A small image classifier, trained from scratch.
Model: 7.38M parameters, 48-pixel images, arch resnet, norm batchnorm, depths [4, 9, 4], widths [64, 128, 256].
Training: adamw at rate 0.0045, batches of 256.
Data: trained on cartoon faces, 203450 training examples, 20.8 epochs.
Rows from block 11, named by matrix and row number. Rows with one number belong to one channel. Each number is 500 + 25 x the weight over its row's rms, rounded and kept within 0 to 999. All counts start at 0. Numbers have three digits each.
# convs0: first 3x3 conv (model.blocks.11.convs.0.weight, 128x128x3x3), inputs 48-63, a 3x3 kernel for each
# convs1: second 3x3 conv (model.blocks.11.convs.1.weight, 128x128x3x3, transposed), outputs 48-63, a 3x3 kernel for each
convs0.17:509524505531536532517496524525572567511537555542545528535543544498541532487512508492483495491490480510500500504554503544586548511514509448486539456466523467497481505525542483531544508571506492505510511509491501531494529560561512535553534543520514495491496511499491476488505475493502492462472539482476469497491476503505489507423525477434501472444476479534548525499543529483512509497484501502493492488522480509541497494523513505482516
convs0.18:488487484476506482462465490498523502444524462489420518505508474455463490479481480502490523517503501523555506466471466451484450456447482468439435496543512489471486468542543499496515486479499490503511500507489501501494514524500448515456493437508511534513480500506498468502519527516526504525525532500481525498513501476528536497533549596499478536563515604503508484472480495485495488524508530518499511502506495497483486499472479499519501
convs0.19:506487482503493492509505514554486535536505505515520549482499468485482491498497469488484457525504468495498459510456489541469495543521514439462419482526491471484492518516535511496531487518537531505481498472501485471461535475528519491497512512547517483502527485502534520515545540524469476527460477476533490470551484488504494484482459493546505554506542548487494466497474483493482476509518511478465526473486504456447456508493514492500506
convs0.20:482509471497509527508527531520502534489485486480430436472469490482479479469465465487489496470488493525519516471494431495498528519532533482482501485497498496495510507477499497497506465513472491497453494509509473546511499497519481491488493441447529512525482482471499492488505489472498512477433519473479482485474484502528500521490518518511545489500520478469448480479460479477457477507507514501519507481529487499548492465479482497515503
convs0.21:496494498490476492490479489535544524563607577566593551502496492491501500500505510502497493488476491496503512482479479462448471472455484468467490491507525519541538540547526548567538563571546467478481475476470473467473519529521557607586577622569475501487472494496452461472490491496486490489491484493496498520475479516492497514517508511515518520510504511504505503498504504504504506517509515512498496506498506475488504476467495462446471
convs0.22:482487486484477489499482490505496497493484484480487484519523530573576573573578575496490488487491481486471483489485475474460479511475491508531510499530505491509506473469495472456498491486482498509485490468507509480497492478484498485484493507502510503499499490497495492489487501499488485518479492493483489491471486492489494483507528515519520535489521505536523512578576552566577580487504506490482506475475474505496493485473475517495507
convs0.23:498499501526498482500494486543471459516504454476491477491521486564538522555566514505505507507528525499538522476472502556520449500490457463528549450480520501486496545482472550488490503479496518479493576501496515496510529482471518491461475476483493492472497496477495519504500513503523515525499522522513510503497523514501524533447441441477495500481467474506533493564530532536555518500505500497491510515529523478483479525500517498504491
convs0.24:505488488495503495481494492459455484469435468476470462474465487457460479467474490481471488479499488481471471501492476495494485464479493493501493513505495514530496540526534517525499517535503516507522513538532512537509474464474485443458469460449497491490494485481511496504545522541537548519526545515482471508473480499493477492531522509525531501500502477473472489467466481478482493511517502528538518522529529512504490528528491534534518
convs0.25:484470487491490491491496492510475487455495485503491491481575463520574498519547536495496500487481502500501495459440501455473489466473486527535518503499496507490474520542482523552516519550496524533502503525503477544479509473489466497496500502490500485471500486481505482495494556463533541503502563494489491518490491526500505512468488436494538468449482423507579464520561486528554531497536496506539482495523490462462474527528513472487507
convs0.26:492490503485484492513502509470478503489514513522523508514533476545493476508455463521520514512525511484478485468437485464471511511523544567549572499481518476465499490498526491505512492495513493482500491514511518541528465461494484503494509515494481484487505519538529531546510501499510514499488508496515519482517518489486481482586567539473418402513489471514532483539499481521470480507497511494488506479494505531522520538500490517486496
convs0.27:476540470500538487541564543472527514477470476461455455476460453490482461483481470481504482467492488479488495486500458547562525587610593469502523483535505516525501469518498468477480459443469467511491492577577528579603478524518479478472474470458479514507490488481492493500478483483481479479490466481484492486458492492479479506511544520505527514509522503485477487488486479484479478498506495487494490486488492502502483499541521542569556
convs0.28:475491471461487466472460489503493462483469480443444498545539528522522535518533537498508487517514510495531504472499480470474457471450474520490459500537473492533490509495524510484545478509502481501502485482494508496501499495466486473483461451494479499482480478483476490476529513521547510533539528523505492499510500496512504501521500550504493574527497560533524518518512523510537532497494511506518516494515502478491475469498472501513459
convs0.29:487502509496506526473486507480460505506492512514510521508464487482470487507472507510569454519537462496518486491508497492485514488492504522530546456481502467499534464487503469465452479482494483501513481471494473480491472467506499482498512512527482491503519511508527521522473490505469476478487487490502535430534548484476496463405434405481491459475502496500463478478470484510485501484497514486486485483489499471472505497483495475480482
convs0.30:504493483498494495485492493452458479477460492480493482499474466474468462487477473485488499471488481479475454479488479479469492467461485484516514496518501511537500482493501481454477472469472479490502482480487478478476458467475482463483475479467485477479500486488508479498473475490493474491488478472489485503473481490500488469517523499534521489494473471498477479487486481498495488498507519517510522489486507482487502503546521529549525
convs0.31:497516501514532531512544524556583533532520590574568518519475493472474471480466483482483488502503478524498508461524463494554552514556516447463502467468522483507501509530523472514522479520467460490520470514532493526516538564526532517570556568516503510515478483482491481494498458499462475454465464470478476466511507494507495492432512452466527475478526493517472498490474480504474493499489519490496509484507486508519497497526508528510519
convs0.32:508490496497503508475479475515549490492514442460538563480475473475474490510502499509515499497501499484483492537511529483534512468475468459453431520545510463529521493532500470504517481574557488458491468491532477454479518520476486515464464534561491545490498501489488505546466483485477462507483458476499517497492503510477471487529549529456486472561560552498487495492492498504494497487504514483476518485486510488460447527522513477477510
convs0.33:472506489483512517473484500524446469512494482519480486500481481497480484504491487501550501518535508479498487471496460484485518476494484520570581453489503497493546451465479457469454492490485473500508484474524462475493503462481508485475524485497488504491504490499516516516464456479473478477491485498490521457542555508469507470484502466454484459451493454489463475493474479506490491486493491493501484488489493480494475493481478473476491
convs0.34:497510480535505515505515497467467460454451461449483468473459463480464465476461485531504497509499472482483486497515454561491490525512478499532533474470473486506486475487508457466480457516471493542499534551489501540494474466476465456471452477460480487485483471484491495496469483499466494484492503494531504493514504485492489486491503485471468450485533491485465477496479487489465496494499521493504519519524517475462483507504515528551538
convs0.35:494530481514533529505517533492481477482466447483485437467461471465458486451449456505473509494473506503492513510558461541553564515533567470488508465502515487500499508533497506544539523527520479570489507548576498516556500490488497479465494485440494496506500482488525511505506529507534527543517524547485466499502469497507468507469547495499545523483519474464454477454444478466457464498541502513529524501518518471531495492541508508514497
convs0.36:500537468502544512513517518477465465471444442464476442464463477459471478455464466499467494489474511493498519497569456536573547535549550482488500481487498495487497509527501517542529520520519483588498501588559516526545484477472490463459471481441503501501508497495516509504513525502528533524522498543486462492495470506495478507508539481495529500476523466467455475459459478462467477503532508514547520524506520495546490479541503517547496
convs0.37:511492494502484487494485471537579544543551575526517526469480512482461494509457498513493492487499522500492528509521504503513495470511461496500506482494491474491476495532509509541559458528537527522517507508523502519521529550531542552565517521521496506502504510487478461460504511525515517523521543525520477481511482514507492512477562503467526466463503469483482496491475503523461496496512510516516535525516528513539517515474476558458443
convs0.38:488490499494484495516504510490463477480475464512515504482482501486492501501518515515488503506492493485487492493480496505492512517519510526525518484506495489511491557558536482550536468477466560589534505556561439435466503479493484481466502511506499491504507489491532518527542556514468528538423420431512488494500491492498496499532525489472504500498486442469474495479477485499502500523535519478521542466460469494516504500517506482519510
convs0.39:485478490489470482485480486530578483549543547570547517521531494552529540528551532491486514484489500509490508463481496460471476463462462447428469484501564486512524513527502515561543507551497505475500499483492488494478524561485544542552559553524489499468490503488506474478492488503489505501496526501490489512494497511499491512420493428480524470450515441525531486548519526520538528515503524511518523506520498492479488510457492480481491
convs0.40:495484481490481499501490502511500508500481484492478475557484540491464497456486505493494500471468508516559516464476445456477463480463453454460435526526495504514491469493489459464458463447447473470473480494511500492492488492489501483481490482477515516534492489478480490487513509507500487493482483503487488502482485509528555499514515536536528507516501495550473525486463488471490518485511513494497508487483486543514510508512493508490511
convs0.41:486501476493489494493484494497534474546491514512548531490525479468479478489458472545507492511504480472473484514507483500472509493490514507508499513540532507554510531519449480491461496534485484527463471511465490480494458518463531476504520535521485473484519494534524512540491500463465499463497472487556506508520495490468472481566521568504498514469475519497510484473499501504485493495513476485538483502519490494509488513541493492515486
convs0.42:496481497494488488495493490496497496483483471500480482491573451494569516490565539489548467521549516514545519497459486488473474500474478498499498510499526496483522485475500476490478488473485502467490496487471476482449490489492487487476495487481473492483475489477482484476494496475490500489476504474489525466506535498505531494478463436524499476466501460508585456498571512485569527503486499493486483496486479492485465512504507492493467
convs0.43:478479489468463492497487484535557516514542552460480493487488484493465487512491495505548506540552531521505517426447459453458489505498488537578561471506512492509510501530501484523520473483503455485480454479470498483464524540518512541551456486491500516520487500511481482483472490478449467459480479462495515496509512514528517523529554509460482470466489476482487478501473490506488494491501506491502510507511509488492469488498486502504497
convs0.44:502499512495490498496509511507497481485502508516485491483464473485473470506498490524535512552569515498479485478465489476462474492509498556536563471456501488464465459458471480483482494488497521514532505488484493482480502505493480499499510489492491507489508505496528510522471462475488476487510497492521522477559553485469470477516512485486489463462478438494470483492478483498498490485488485505510498523516516497507514504507502483508516
convs0.45:504473486490475476497491492506538536498541521561543533477468481467464472485459485514521495491486527511475503497457469472480452488493478466492516452465516490500507487547516480544500521543492519497497515521522506503473503530539493522511552553530489508509492505487540509542509518527537518541526524509513500477514510540526481496421484416448527420458483418477461474471466466500471490493519499503530514485506483473507464524474460505497460
convs0.46:485467493491474504511504497557605559510516584546486474485492492498489489486502478504502496476490474505518503449437459465485499493520478501529504497497515478505516515509508485502561469521472480443505479474494500543482530574519491521568524487469527533516487493488485482449494449494476467472504526463494492496486482505492531489475515492478461476491487490492482494506485479500501482492484528495485525498530502466485493482470465501475474
convs0.47:496491494478477489499493493548549512561586561551580561491494493482492493498492510501496492487490501501499515466472487444432474485475483473487493501514510528545540545547522532559530528555552473478487463479465491468470525538513560595569555598578502512498484504511452463466483482491467482477486473472493493508479491519490496514527512505509514507500503498494501497488492497505493505510510513499494501496499496483496507479469489460439460
convs0.48:500506515486499508504504513476547460489516552514496505458472483454458484487470475511490501509502500504493485505499530494474493494501509495503487493476505455492486492526477464502524470479467485478514465495492472487482502538464487520547501493485504511486469510492525494504465462470464482468469457459527497490513511494487491485444488449485502478458441421479476484480473501509485497510499513525525521500494496465472502517553532508519502
convs0.49:524511539521513511516518508578526510546539512524528522532525534522537515517520497503519493483512492493511515521511550533497493542511498539543539489470490518491533537514528521516473506496486540493534531480509532499496561521523540530514521515517517509538524515518494491468510512509523492499547490498525530500481497481510495512573534607471428532499429548520511523516540517515518494492480503509474503533476511496488545480475478486459464
convs0.50:502507507526533510518519488484465495471458493451490495472468455463436438466445470480477502485498481501510522475502472527505476525528481495510507484481485477523490503467510482447499481487500492511500524520515502532516480461477470455483450496484514493489480480485488489506474482485478470487486485502477481501485479479499509507461463425497482455457445427481470462481455460476456473499503495502495516523493520460491462515554561536537521
convs0.51:496506507471479503476478502470539519477564452550490499493494488483497478464488485476477481493492483489504513493486479449468484467480502519492516494510480520504498448524458570578439564565450496500487539527472526580472471531506459567444535487478496487479478496473506465478479471490543492461522563458485508502494511508477498524531547487520522457517506463485486478472487474469474474492500486536530469510540475533506533500503498491469455
convs0.52:528499497515519526519539505534531480521494509518529496492497471477477462472465492467488456483488474474458494528530500559560564517556518480517505503521493494509473503516511504532518512516487514516494519549539521512506512529474524493518530512497491493505525494482488456453493510504523529507527501494488493482477503507459479503543523567516511558541508563490501489466484466472467493497505509496535503504530496511486509500518523488516487
convs0.53:517550484560555525566574536471491492462468485493484494476484483495484481492496490499488501477485494492486489526535491621638573579590552505524526479510542546533532467475483463459472464444469507555526568599585531568571472484489475476485497481481492495504487481489504495500487486485478474465480472467467475497467484502469481498506534514502497507494500490474489489490487484490495491503494493491489486493490489496521497547553529545549545
convs0.54:493478484484472490489474489482465465485460442484485465480474482490471486479497493498547490509546516532533547491460481459453466461461456459489522485480495490494502523483530474503523466467456509481513482477538470475474481468469477467446482479471521507508478486485486495487498498522468491539466472450488505467503537487531519508496497518504514492494507488475466471486473473485491482501494503501507517475492477484508482494493497498494486
convs0.55:501502502492503519491497508531523542526518528508494486449531480460534484446573460505538521480513469528562500499490516520483478521457470499505520482484511499445447467462453495460463497494496516498479513485472529510481514508521512506515500490491503519504549543559482477484487512511500516504467509509475504506473498477520550497503508467504473454486525491467544484473550499453575455498488483516495477487466477543519543511511503506535512
convs0.56:487500475496515488507483520478491472489459482490449557480504482493492503529533491491490508502513484502470512473505459467492467496449525488504482530567558509448527478520471508460548459475541450498473496494516492462497499494471488461473501456544492496493490477473507475512507504496521489539517518514500508511523501471511485506519534545478525557527571583482508484496502497517535495496509500494519515490522496479490463508528496524520517
convs0.57:493498491479484499490477495536539507578586528552580565490493487483495490501491501503495492481492494494503507478470489445440479470452470465493501496526501503534528546540510548564523537567582484484473459484468479454479529535507587589534569600583499511478498502504444460465490487490475488484489484488498498516477501522485497509529512506519527499476518524494501497487501496504496499524520514505506511503505506499509505485490501457455483
convs0.58:499478491491489501504498505479529443533545520549535503472463472454461454469453494497499503471470486486473511480479477480479489519491502451475435497492493498530487517554476521541496536518483518517521477534510508514482484513456536536521527530498491503476477483481511514523542538559512529518529514529490503513488478500497495519422483419519531460487505454478462487479465469490465508512519514522501502505503497474471491532503478515480525
convs0.59:501488504498477498511494517507589476513522473497451488497497498471477492507488525487478546488498565495500514506501483500473509523521526501553534505470450544520506520533522534510488473448472511467530510468513504502523512582478514529476490455484512535481515503497515492506472482542479485513460471482479494565473499550463490514505533477500500455486495434491492494486478494510491521483483506514522502501513483504497500532491477558533502
convs0.60:494493494478480492482475485488478472472431464475452461488484502467475493472470494493496476515527508493498501507511488490488472497497477516507487511500483518510501535543525536558538527554532525546504567579537543574516504497487483451469470453457518513512496495491506490495525537526544561541545569552504494481521515500494489497531536509524526485499496463478479489458468483466467490505537523534548537526549530513527513502510473503498478
convs0.61:498472495481468501494478517462470510439466519489501497501564457519562460448470454487550494484530487484515496475448494477476515531494532531524528494510509507510505495530520500530521473472469503504463507524470494501494472496513443471511486503491478490507479500508529545543514551490527550476456468462498541488484518463473506488487512484488510470462475440498556462525562455453469466487518507518519496487475487500478480510511490498504490
convs0.62:504478493484483475478493482485461459471458475454460477482542531530527529527551524503536507516545523509536534492455478471457446455463453446461478474461484502480472476468468475475468450443455510480484489480462476495452484465466469463481450458473479493481467483489485470486479505491479505485481494475518522496492532504488530533437484486490530482473543472493547525533532537505546523500492501504495504517494496492486475524522528549521504
convs0.63:507530472543536491554532502462456465457437482464483488466448460459455466473459487492489501471493495487471478508535459549531489545523501492494513504506505495531515502493485445440495443467474482548512510561531529549523469457466467449478460473466494487494481468476506481516465473498476470498474479495476488509468490506484484489519543494522509456507509454480454471479466477486477499509507502512507492510511516477507462549548494575558509
convs1.17:514469481494456474541466494524517511515531533447500512489498481475505460475497460476508489494490483533497492460452451476449431510462453463514523478502496474499506509502497508511511505526495504486469505453468514452480486488496494482480547503498497492495501449457549454470484505501493502504481482514500495503499496493518500497489527534494508541506516547492504500503502517533510523481482515533467465586494470518493503523484506520492515
convs1.18:505478498480476489501488497508528513493491505509506514477492490501549509492492503535508538522480524523504538533487510506429481513476485498527525521502526518530516516492517507493500522507524475493476487481462461469462484470495495507506485501495501482509492471474505501491444504458465522464453471463540526517514496512522514518482493492479472481465475458521512514512477515526512516534528538510489517545537534512499512500449499515489494
convs1.19:490504465503473439522476444476476543503489532516518525495477482487484500485500487489498490476476523488457547503528475502496439507494458501487520493498520517490529492495506485515511505509489521551494505501441492486454510515468512521486495496487503555469493499460494494483508521494526494492500511488523514524517501510512496520490485477481483498480487494513519478509524505502500511477490464491505499460476531531509501507466490537491492
convs1.20:539527561549523510514526464579549521549553526472494472483469466447431489464461475448497480454476490506482463458498497490454437543494473470489449454479467477463482497477509504516517466487489505521508522483457532488485431460483461452468525501525474487511487464476574531563543530536523508506495498518506488512504499511499494499506502503521496499515492488474510490479509512484494486455491515470467487499484463539511532547488496555506509
convs1.21:476480483470473492489483506505511537455430486421408434503498502478478485481484493507513497513540518496517511531520513522533518539539531519495496528524501517524500493506508488506503468480474534528531504503501514516516505497478554568520580590563533522524521536524515518513495498510484467497486469491511501501512512507508511508513499495514496489507491494483484466497500484507503498517518509518534515522534526469479504466468494481479489
convs1.22:471483485466461456477457463510519507496510498513514519482490470501519477493495486509499488515509511497509501465463475448447464458451451496490498508484506515488469498499494509513515513520513462470488455453465466466460493488496500487493486489485517515500514509507481484482457465478455454457454447454513503500499500505493495495504526516503512506525524521528513513533523535513539523526524500542532500529525501496504507492509507480489489
convs1.23:486471475475465492500487525504497513522495504572519516502482508490463455506495506491517508501536513486543516463465461436476489401474475442472466493512519480513463486508499502512498519520501474476485468478506459471507506508498481506509439489493516511483493518505448498497495474494493460453517465470514512519518510529506506512508525526532529542518528546517514517533550532505527512510515475496520513472527544484493507502508513460485483
convs1.24:477478472461431452443442462511511516526515526527539539452458463463462474465447454480468479494456476490461480502496498467454464471444470482444434500487461494481485516498516512506529508536552489506486469493482473475491479488487467485477469468462479478495455456463459439454485501495485504496504509501520511504513511514496513514511508524488470493502494490493470468497474488494501504471482479468454458430430445492477490483482501498490514
convs1.25:488458468475470472468479449546525515526502501528523524493471483485483456512505483468498476484539485475517445453478439447481456426467434474490485483522511484499492495510509496521517497515518462482476468457478450463470458477496473491504468477476497517488482505492467487455461450481481449487500465504499499506502507507495506500502504514518510529517513543505521497544522542494504498472505484474520481475505447489498487489497490474475488
convs1.26:486468471460515504496484508501530526489499514494527553491470497462490519486526530542539536522518496508488454476466470508511515500481508496505500508473493560546538514527514501495493503480502456459466489508524495506532490468481517512494514486461444427441496513520503480473479469476487494501495529519509521514510520501499493486517547564466519510467481474515534499529536488505481478528525537528553516530494481453453481482466507481448501
convs1.27:527523506547552492538545518544549523532523523499479514434440509467448505496457490501497498531529518476505503521535492537545480536551521494511511479511517473492495492486487510500493498495514533529494531519470524519495457450478465478478501516495517531527536551509542562514475482459479475473500484475498501496525523510511505501508490539504497513489510515533533503530540497499524502516510548535532533513522509549575528532583525504523517
convs1.28:520453495518401481531447499503508500519505490498532506472502482482534475471487464526481530514476525515501533514463492511432486516447491510517496514534516506533491518484520510490514514501526474484481487462480481486473486484497470494499496474493510500513502480506518489509442495444456491453451474440521513519510508519510501516491485473475464470473486448528503519523509528514524531540494534526459515525500525498483516513467495509494501
convs1.29:474461535467469496520499539465497507518515531505522511561520563507478514549493554515544527505518523511520526457477461455441449482470482480489453511495505487507472483489485495498503482500494502504492478465464520474504516500494479487479492482496479505449480465462504485491514507515510494502530508503508514511510531534505500512540529556551540563532558536519521516503500507509524525529522543513489522538525559499496497490485497526511513
convs1.30:488482479490463470456447472517498504502505534524528525453451456481488468493484465520522527526519521544556523496506503463469480456448474499479465524507488514518515517493496523502523531539543487479479470462470461447481485502495490492467480475474487495518472487480468453470516521499499507494496499485507508506504504504499514503516546554497503504537529505530517525537509520528535518481473498508469479452454464483476484474484496481490526
convs1.31:548491518512457473520477524512522497488525524386461470473506497472512493489500482473510514497494506513504493497484490473448442552468488459499493502516506510515482506494498507516519480510503536514510474467475539474514498484508514490483595534531520490540471432460571471506515506504484497500470493506508498511503494506507497513525533551546510538533507525506507511510500496528495493495482543546473501590500504543498519509480503529492506
convs1.32:456490466468483481461453451450495526406431476500494520495497517482486492454477465518489482554508493495502510474485469490491498461468473518504505531510511486504509474500492470485488511497489466493495470485467487503464557516498585552521509496488523494513551525522487489499507511508490504504495487485504517505501499486506499502472468480527478501536513538468469479530497493511519518508447471559528504538538519474473486483478482491479492
convs1.33:495487505501490497564527520489504504538537530541546530537509539525483524555492562521546523520528516531538547469470456479463465473480465461462455509507520466502469482488487505495491498500505511504507496479483516489496503494499472481478470461478475482467470477476479480480512518509514492494508493484514524529516534531500505503549548580553558589531546542514510503506501504517522537525497525538515522561553569497502506495495499539517518
convs1.34:528474503515460509532495564503495526522492536525543541491489480491509461504475444496498520505495527490522525513511491479468464514509528450480444495523475467504420498501501525513515520523513538524507485483503535514557502496487482503476476456464509522493463508472489485484526512515508502496528521509499490520498492530493490513532518507553532532534534527526513539539496530515502539512497512499542517464495475526497514511486508514516566
convs1.35:493500486526464459555499511512539505531512516529525539480468495439469482441466481441456477407505493413498469500502503537471458527508493457454487469511501443479462483511516494530527500511526525496465526430426524483483482460502465484489465472469519498530513472478512488511485489477495485471515503510509492510515499507509497511501490503502496506501527508472447482461507511447504480458462509453478488449482479528528520562490507561519556
convs1.36:509514496524498486549522506518532510534517521536526532478467482453467469456449478449460487416465465420466468504507524528512496529524502453461473474503474448474452486508508503520518495513527523484490514476472523496479478460491459476484461468466516484527512474489497486513486484482492498491523517514507500515509500509505501516508483495506480499502514511473457494457484487443501486469468499464465475448464460531519534549503546539528555
convs1.37:510492464489502486456472490534538542482510543430459514503465556514448519517469485504523500466537493472548510506484476531500501527498511505503502521481504540497519494532513485535537467520527521479476507496494486462473466474466519499463572529487481473482507488473523480488502489511493481502489472500521497513510514517506520523497522502511508498499508528498505470469514492485544504505511486474496495461522518512504522511493519503478502
convs1.38:500494501469475477458463472537537535530532525520541537491492491479497495480450479464490472415414450436413439499501510479485487477484478444447473449431473490474480501513503495512514516523517517504491552530481497526485452456462465469478473461473475480492462454458465456467483496499513515515531546556500499494501495494512510514518502494492482511486455477509510493463477502479480506500508485434443455412410449500496507480474484512500507
convs1.39:491483481456505483459496473513533515489513494445466450493500496487478449495489468490514483487529501497534488469475448467497467482488449486500483506496513500490517505518518506535529495520517505492486493476477494465471489482500516497513552528548538493510495453481492465502479490487484468482483480488513503502504499499504504505483516512497518536509510541493504482491528530510521512499487504500519510529528499492497491484517503471505474
convs1.40:525578543551580478498544505536547510533543529527525520508499465513482514499518510494525513515535515481512487497475503467458478484479475481471484496462513486466482491502496523526493486497493497462507487489496489470488481472500482469475487482485498482488498463498502519504541536525500509477499498512516498503509514508497496498507501507504500504492508511468520522484496504516518476505516555527545499491533494502492500493490492495508489
convs1.41:496468492486484497482461488560528560475443484498501505520492504509508507489519487498522503480516506478497505482481476501527489489474475486508496562543549520536500524495509480489489512484516467456463493509500489484479459481459517549512493494504430465444481545508493465470497486478503487502478490480510509511495509497492493495477494483457483469484464468499512501494540487510524524531564555496507506491477520482501510493484489501469499
convs1.42:468456467468480480477491451517528527509510517512505512504506511512507485547539534533498530530501527535527526433461435438480448430460435509517526524512530529513541495495482488499493488502486444470452441474467432446460481481477496495488495499492498503472498503476505499476478465480476460474488459480503510506503518511498522500530530541532498545562521564553512544572492555539484537524505526530509527552544541484493482480516479468495465
convs1.43:467483477462476485436423476538561573493482540475445500506513528541541554563544527529521513513518491521537502480473468488488483468468474516481499543539533568592531487503510501518519470492496495506483463483469438434456471458441505513455529540487487472477517533501499514506508507506482473494472459480505510500502501485498498500533541550543549538528521500510498509521501513540537508502475496541515518495495507490504509487517520466456483
convs1.44:492484494530558546532576536512521507517532509507522526507499511501475491485456493508533522470471485493507516513508502498476481465454455453466469456446455493469472491508505485499499503511500503502505510511519489502505500486501497482504501486476479492483506492497493468464500497486509524505514534509524525526497488507506488497508509539523525543535542551518528518503520537494516518482503515531553561523588566523511514514497496484490490
convs1.45:494483496454506486475515495507516506506507514471500520520503534481451481514456510478499467480545525448533457500500511501506529496509498475496490517504530489500467506522529498529533481514515523509515491461461498479493485489502498501495530501488514503511493468484484485463481491504500479502522508533516505514510512526504499509516514523521518522508510534477482459486548520470542499473506484492519495487517480517504523506515521480496508
convs1.46:525509534518518519485508482573555553474521550383460471507512512482492492467490484479506487493493481525529476465476487494499480534501504480513493491484469533493516511500506495522528458502497527528512499521503494475498441460464525488466604546524469481501512495479575510511539544549502520509483496503505485501503490487509509501511527521528501515536515528465497489477488506524505483462465498523469474529510498512504517499502518477497487
convs1.47:481483492483482507476470506513535553458447492408382417502497497475481481472476479506502485524542509498522513515495492513513502527526519510485487533522493522530501493511509493515502481484480525526528497510504504505501500480464555554512594608576516497510526541519517518518499508522484478503490476490510496500512506509509509511520496505525487498519495508499490479515507482512502502521494488528537502511527521468477507464468493472470479
convs1.48:525529507481493480457453498489499508477501505438487488494469499461490494477486451510513532523497494531535502522515501508488466493453462469471473515531509486535494494517487519510508496513531520524506491505494502461509508501498515487497569506520480512511505495476536445482532503510488493509494501511495486501506493496513513517508508534509489517523532515490514518517503507529520510506488525557496543476453501467500490512535484462475472
convs1.49:489477462465510492485502455555547565502487526503476505456464475491514484492497481530521526509485489512485535468465457514494502493481468524545548529475519543521551510511534483489512508512525458474441469499489460488447464453450508517483510533494438471448495525480452517451469502479477503472484488461512513507508508507507521501498478490466463467476471488524529519503494490516513517527525513501523504491507505496503479502518492488484466
convs1.50:515472466491480487530511554496479491515497531520549539503482497541498512522486493520520531525485512515533522535518536490488481510507542490491470526521527492493473491476490501522500516524508513487513465489494484475539509511501485509477485465465517518522473521491474475479502498510481495498502494497491505505507513506509514506521521526519497508531523519536546547532497538529528523522497498489513515449478484514504521513492499518517565
convs1.51:480483465462465438458481456540504494507459462475437450506475486506451469476473476452497471472460455503482455484499460482493489514483485503511484479498512519500523509508538493469529488478511490502473505486480513455471464506516500542541528564547486510488521488536545512516502473503520493507518496498522511504500513514491516511494479466492461457515507492447495426440472478472497492437478493463425462472490449498484486485489460478469464
convs1.52:495493483522473478497487468548505520526479520505501526511487513499469519518485512531485532503467506513489513456495457517539488474515455514508543500503549496523523519483517512491518522523538445484445509511457480486462468492478474516477496500480465495474480530473499529464487520475490500473485480479511497500511515515502517503484460492472463497461461462517489513489476490504504506548504558504464542535502542466525481511553481482524463
convs1.53:525515513552557519541545526508527518536538521528529515456463490456454476480476482502499506525520511503500502520520512536545519536542527466494495475502507471488500493484491508491491505497494528522490540548495523533510485468479462458474471466480533526529535541529535534525473478462468463459488474477499494495509509503513510506524512527527506515495496501532525523532534515511516504530521539533539523520514492536552525557590542521538528
convs1.54:500518525495503516479503505527532532544546540518544510545548541557536523554550516507512526491508557468518529473479487443463479431438464499480488489484511509492479490492481490497493486502491485490494479465464479459491472473480466472476497481499476485476446471446460472494519495509543495507518499510502519516507501512505509507535535555529528539515520523519519525491505524476521519516546533523525527467503522487491517483505510477484506
convs1.55:469474492471457503486472478521521536515518524533534543528546506571565519496511515523498520510510510530550523458505466469499505459482460488495489515516490529525521487482485469480465502508509463492470457476488456467468488494470493486483475478471503516469509501487469484472476499498517484514470458473497500527484485495512518518531518529535514538558543582529464519488479513509518515517493504519527514526524523485506498482505514502518501
convs1.56:479469464492525507458495470474507518445515496473529506470507539451485482489458479497492523503476505501504522524481492529434482495462476489520512553477517503490511487503515461512489499508504476496480487489490495485479520508488534487506510482502500518501519483481533481508497496479486533504475485466519514496512506506511510503498481501441451476467485466518500493532504490511523504510515543500496514524527544494490501486480480496495496
convs1.57:477476494480474505487452490498532548470447490439388400502492499490490484484489487501497479513534511480519525528503496508507505516525522521483481529515486499535526487520516499511503483470477516515530487484482510503488515482476543557515568611592530492506522519497505510518498515519493478501502482479512502502507510507499510517524490499508495487511504503491487476508497486499505515515485485515522507492522533463480496469472487467465469
convs1.58:510491490463507467436477434498515494492489494469480499466473480464498483457467440448483449480564502444539460525516515485495481496494487494494469523510504491498496496511500511534529475517517538520533476453446498468483498486515506510504526508513514502522473474475466490477515507528486455489521500528515505509503491496497513519504507501523503519510503506466453462488554511470529489481496465496556523421528450505494509499516503466496463
convs1.59:471482473516495433486486460552525494561518464496483426484505471491493512478487468512516499505526518476516537492486511473469496508490538511494492469505521502514544513511480527525489490511513493498502494512483540473488439474508450499543506518562518473530476492520542465559496505513508514492530490496511500511501508515483516516501488554508484518538525517487520520501509503488502521493504467478515462480500470495508499486477502467475488
convs1.60:478485468444429447463449471518517516535532522530526527491505507500490492480482478458462475453412474468453480471471479457449469469458472468454474483477488489491486503526533507522543501518541510502474473489465474469459473477480460465479471475472487486483461458465479465484473472488493506506500493497514511510510515525511509519514488504491471490483471500469453472472455494467517514463481472427410442443442455499479489498484497496492501
convs1.61:476475457492468495503487495525535540542539549538534546507506498523561542510542527490524492477510448490509433465480422450471451461477453466474479480493468468495468506515515525486472503492497475465445481492524489497503469464470461473474461460466459475463466501445485485466489450475478487548495525548510514508523514513516496498504518532494530543510516500487503516516462466503455492497502542502485489501488443477486487481480482482497510
convs1.62:486467426454501454475498485537517540537492507535510500517510526531487490531501504529492526524479526541506549455481442416493447425463456516507517528502522525499509493500486500506493505510495453459433424493470452456480469480457464506492478492498497488449484518474498497476486465491474474482496481489503506504506515507499523508524542542529516536543534548550505543566484552554491547537497476518526512519513505470486476457512482459479478
convs1.63:510501493521489505522516532503501511529531535521555539445449460470473470488463463517511517540545543527537534500510514501496512539529542480478457484505496467465475511490498529517515501532540519518496499477487526506524489495483465467459479452458500527507484475486511496499498525509487496491495509496503499508497510509501517516515521542501493499527520489537535540540531543529527534529501477501503492476452443507514533510509552528546581